python train.py --arch="conformer" --model="CTC audio transcriber" --tokenizer="char" --vocab_size=20 --inner_norm=false --moe="expert_choice" --drop_path=0.05 --num_experts=32 --optimizer="soap" --beta1=0.9 --adamw_lr_other_params=0.0023 --steps=7500 --warmup_steps=1500 --adamw_weight_decay_other_params=0
Rows from block 5 of a small CTC audio transcriber, named by matrix and row number. Rows with one number within an expert belong to one neuron, the router's apart. Each number is 128 + 24 x the weight over its row's rms, rounded and kept within 0 to 255. All counts start at 0. Numbers have three digits each.
Before each expert's rows are labels from the 100 clips, of 14976, where the router gives the expert most weight on average: "strongest on" is what is common among them. Only what is clearly more common there than usual is listed. The data: strings of digits, spoken by a formant synthesiser in many voices. In brackets: how many of the 100.
# router: router (model.blocks.5.mlp.router.weight, 32x192, trained with AdamW), inputs 128-191
# gate: expert gate (model.blocks.5.mlp.gate, 32x96x192), inputs 128-191
# up: expert up (model.blocks.5.mlp.up, 32x96x192), inputs 128-191
# down: expert down (model.blocks.5.mlp.down, 32x192x96, transposed), outputs 128-191

# expert 27
strongest on: "two" (99); "six" (77); number of digits: 5 (64); last digit: two (42)
router.27:093123101147167118158124158101153186099139158131131114142115178187115130145106126127160145152083105100121101126125112148108144112075145078134137115129111138094115143090105103132105103124151107
gate.0:129155163100166096126095117119066140129127113130098127125109131117154127102094105191124153144121100132118159125151154104138123120159093087128153135117164137130132135081157168104102107120112141
up.0:113144145153103095115114109141152123124128138103104134131130103128186157108137140158116148117133109136127173140148106089134100146186103150132124117167150170116129121118098151063105140130121105
down.0:108124132136138144103094121103153172164098102139135120120138128135129127117051116132121152144144148145110086130124143131149120145176124114100126162113165104126086088086118145119155141111143094

# expert 11
strongest on: "five" (100); number of digits: 5 (70); first digit: five (59); last digit: five (52)
router.11:165107134132139108132134137097098145115130147123133078171133116131120166098109198166159171116167148106109128128082137146117139081131122114165119101155118108096130138109160115126118183177118117
gate.0:128125125158182149128115144121154156127149134101143137111137139133129140147129152102116161095120115113118132114132118162120142142092169121120159155198095143134094094143095126136102119133148118
up.0:126127127164182130131113147114165145126142128095141139111122150134142129154135139099105152109120118111120135116151116153111158129102159132123152146205095156131089096153109137129092117121146120
down.0:128118184113122128100099135160172156158144153114133108144159133160128133105129148121128131142156157072086140140125158166144137101108126127101104149119108110079104120097123119145148106108159140

# expert 14
strongest on: "nine" (68); "four" (59); number of digits: 5 (42); last digit: nine (40)
router.14:115110107138159150126126163102144176088178142147170096155127188152110151166133137132159169162077116116107103107132099113141140099086123132149127110092106127118086154129120108126099105155146095
gate.0:105118093137137168128103099160100107141101142103157164111141112087147117108105084124125104152148129174147127112153101146119137124180124121099149107120154113105116102120140178100183115092130145
up.0:105110092102107160083101125153157127134128129129142147101104144148167066115084089137134136145121075105129139165145101164131131139148132129116126111106165102119135117078110125129197103125091146
down.0:144136129146144147120135145117186089089110136103128114113068135114129098139141125118142131120065153103141145135124120133120141147155093102151147133136119099134116142157089157112082131137134140

# expert 9
strongest on: number of digits: 1 (98); "nine" (89); last digit: nine (89); first digit: nine (88)
router.9:106095088135160131158141178090116189081152140132152091155107183171113130163125114122168163153085124118106100111114113104110151104077136101148146144081122122117095171110115116112078104141154100
gate.0:169143131111097082118160098164154126137123132112124163112139106105182117123137161078099081078171153145154158113137172136153116167137091179080144125146097138161158107160125121118102154081107102
up.0:128128108133132101139154132135132114132100162121115144131095134141166104147123117081071079103134149144144149114146160096149117127125070137111140157132129151159123132147101144116096143089147132
down.0:117132122092091159082133164137107152149147129150120098093081166124140106137148115139127105121133127152132092119151114143182164135125116078140075128097127090157125119140154124129170060108099124

# expert 6
strongest on: number of digits: 1 (98); first digit: four (33); last digit: four (32); muffled (low-pass) (30)
router.6:113103083161176129100114162103111181071166156155151118130113157171100151156135124128182165155100106133120101102132102096130140132093149117147130118083118123127101176096108099101112090177151106
gate.0:155067148118135081093141108139142152124068106120147127136145148096121086126129163121092124133149133129122125141146150124119154105104095132117160191147107102090100111110148155164119116124144157
up.0:126182092187129169127108125112093123107135151149082138101087122155106128141116111145160112120123129123152115113136137104141079169165115101111108064096146163143170129116100130090156126153093092
down.0:097122147103113142079132116134150162157154102126157149112152136090116137066160124134124120140165145174168131091139086136168154127123105135125132113112125071136128113162112140140152108072137097

# expert 18
strongest on: number of digits: 1 (74); last digit: eight (33); first digit: three (31); white noise (29)
router.18:101107099129144106118123180098158188105178139138126107155132176160088137169133132131167167148087102090096105090127098108137143103082132099126139131089107130090086174117120118112097107144141085
gate.0:122151124117087183080127140131111154120114162145121115081089122137073130120155108143136140126167103151149132104167128156139140180134150153116126137116147136141165093059158123124162118098133057
up.0:125130139146139107178143111134117092103125126115117187121142115122152114146095151127084094134075179076104104136121133117084115086153147133151179130157115153088113159122123147122104145130107166
down.0:127129158126085134189131125103111081131100135150081114149119108113110168122107125156146143104164122102085158138080126117145133105142150134147126168147157125159141126080161107116138149167139077

# expert 4
strongest on: "zero" (81); "two" (67); "six" (65); last digit: zero (44)
router.4:114103090119175138143115155121132185089163144141156109138130187165119150148128133113151177163065141106113112100126126111161143100089128120149150137073120115103090157130125100135101081137152080
gate.0:157139163102139109148117099095148111091104126147145147127083110116132121146104128179116125116114075120133164128130140132122125132148108118139181128134156128118122110099121160149111119141084162
up.0:141143139102136130124113096083154145130128152147171163103089114102198115133130141135154122143104088136130159128131138137121145104121139084152185109125095127146134117141101138159064119190060154
down.0:099141097139146145173108144090095100106108143157129181110090132125084124144139072119121136135072112134184133143140097129109142135119156111162132104114153120178128160148144125139123156139094107

# expert 0
strongest on: "seven" (100); first digit: seven (98); last digit: seven (70)
router.0:111123091178149098097155161128143134124142147138136104135119155139145140108161132108112129176146139130138109138164071108104182115119119150172092118133074117109112128131154091121094106114115089
gate.0:141141147096131125125147088138139099145103127114146140089134117100127157097097127147095117125132128129100108161086164168141110170134139114102136127121179112152138115115111167131159139114142106
up.0:145109138113092078173139122105139112101115119130120129119119123162100146131111180138142088142178120122121111133113127126136145144125099147132091143096161146158155130115105141140135133084156148
down.0:155108151130088139140130150136166164165117145117119094152146159105131137105157130087170136111171147162116141118101123147202138131132091163116094136129119092122089128120109129097087161126157158

# expert 19
strongest on: "seven" (91); "two" (87); first digit: seven (72); last digit: two (38)
router.19:127108078098139145114084142085134143118131111126112135117125152105098117112179091170172137151119116153132139096148098089111123134097116114124127120119164105126106127120123135159172141088166141
gate.0:161138176164109096145163099172112084135108157148104117105115103160161121143102122121090105102107101107111114133132132115122140110117133132139106108157105122168147105141127109108160165131099130
up.0:116119076104135148091095148104162194131188114125152115130160169139105101100149124110154146124180143128167111116142112131148133140155150147118147164104169143118115106096142113143117133135119103
down.0:116108116184125095140123145158123094095122120141129136090086126153189130148135119123119150106097103170133121066141087104133136107119123116148131113147114096156122161145127099115138171099121112

# expert 5
strongest on: "six" (98); last digit: six (52); first digit: three (26)
router.5:125102081151168135153134164095135185080148138135151110140115182166099141163116134135171162163082120109105107105125109113122139120088118124145134139088106135117092169099109126108083095149139118
gate.0:175119156115107125113183127139147105122102139141096144095089107084174103103124151178127158093176123144125143134108140126146167119163121122111077151164079076162143096124118139125108169094089130
up.0:109095115104131126118173140169125130133143139122128104151129136170182122095144138150128175119127137109104099145112153107104133137157137151141110139132042088119140116070128118173123135100121144
down.0:153101150150135115133173126108119123127158124093102138131138113088139151125080158137146142081141089134125109158121082129140137132136090150163120137144098160152159108107095146130119130128152136

# expert 7
strongest on: "seven" (99); first digit: seven (66); last digit: seven (54)
router.7:129117089126138158143133159099131157100161084140135131166102166143111114135161101109150139147081121119149086125139087102138154131077143115126137129096102151110102141159124114132093113119163097
gate.0:135117118086132126117159112144126123119100140143148136109149105151110085164068087122101071111119136112148184126127137130182091153143168122128104121128191109107117132153133100134200110100133104
up.0:159121143101149133141116127137115110123128144145118124138157172106161125135092132153134115120104107126125104138127131157113101145083083103082160122165130111161145135107072167115111104175107129
down.0:152125145123140126066136119145159156170131127084131133091174117112154131082133145116121122149140124169143134141103147155135137179130097137102146129141094163139134077099122147131129133135137118

# expert 25
strongest on: number of digits: 5 (100); "three" (99); "two" (55); first digit: three (47)
router.25:121096104140166106134140157085127168082159164146140088141124156157116153170136138113150146153085139116100097114120109111128155088075147129143138127097119134125109176116114112112087104152149096
gate.0:123143141082123154083099109157131090133088124151105153171106110117150127104129068164107132153166113153117185109120157148113131100158124138110150134120161148107168113133131171185154148118145103
up.0:110129117140120105150126132119066165111112145129160094117143154129111125110121177115146135123115103082138067132133141110145153148096147133124085085122132111119093122149123124119117177113139129
down.0:148149153081157136090096125142158118147110136147114129124125121123129123097090117119123163152112155132168064127148113103159115167124109102104149118123107115145121092143107160105140129131213112

# expert 16
strongest on: "five" (70); "one" (56); first digit: five (32)
router.16:109120103148167125150135175088108202093161151131145096132112165152110140163136113123170160160070154122104102103155121104142144106112127133129130147080104128105092147095116128133084094127145120
gate.0:166118156120119095138140110149126148148109117131100141151131128128148116108112133160127146134126117129136140147074156158116137086092138128100159123136212131111127167140134135123116146136139165
up.0:156132146132107107134145138140176165149115121147122138126106106137172115135126116163123147120111128148106157121090104105154157116102126168093129124091170093140152156133125108110094124101109108
down.0:139109129122138147138102132132151119143091103114126150154122106092128167130119116135168136178139122128105133151104130135118189095152130161096156187161129120099108129120097169123097112162165140

# expert 10
strongest on: "five" (98); number of digits: 5 (77); "two" (71); first digit: five (57)
router.10:116138097127150128169116151128145157096117125142127124159097173150098131168100133155171130158088078100124121133128124122142121146085130123119117118123128085081093135104072121165132119152154081
gate.0:174090170157118131108136149131117119144126121128100111136102162111152164114134120125157144150138137130118152134111136177118146115132167153158095122084106134096103119137135146120126146156140139
up.0:060160086107127144107119119130121138142156113078176139130148105154133102099126114145084138102133111160174118127144115083158136152146120085132122096150144144125128089105157119157151135111127092
down.0:130173135170164127128146172112097141109138129133096160082125108118138133165139151148090140117123137148146104079137104113142146152139142132132155149139088136137131099144151115109129173092102150

# expert 21
strongest on: number of digits: 1 (86); "five" (69); first digit: five (65); last digit: five (64)
router.21:101121107145150104142111153088145190098173148118136100114131184184103132164145150119138176147093107094101096108125104086137121100108110131119134135099103142115109176123121129126089138148135118
gate.0:160115147123130114130093090128134100131092133163108129122151118142122144122095096149136070166173173117124170143098137130120132124128132119116134156101098096107122116108091143146157124135139093
up.0:105162085129128141115163139170121131123106143109133122142095131145147134125166117075107193127072097136147113083168106139098123135169123160136117072160129136116129125162140087110125107105112109
down.0:111171128129162172141168098107116088111114115136128167133137119084176169117130104154101157133137169168131101126095135110121117105087123155112164190174116119131141137139144144133133127145102135

# expert 12
strongest on: "seven" (96); "two" (84); first digit: seven (50); last digit: seven (35)
router.12:103147078116130147149105133125095112104104137119104133115098114133088095132116111118118126150081090146130138140157068126112098124131122134112189083166132106114111134118081125134146095146156087
gate.0:122142129172107152101075170116138145143177133162117157077073144118121113137146132143096175109101112143159148123167151121144101154155113132163142126162139157176131134115161137115162143195121139
up.0:150125111117145094142156103133111153116081133075164131189171110133173090120081106078143127174138129141113137118119124114075149125146120143110141102121135129061111112148104155128117118098146112
down.0:134147119133151135123126117157072146133172114101128154116177115096119151134116142119183119153116124134138130142133159132137125119157121146145179127141113124120178129138132157136128115141112125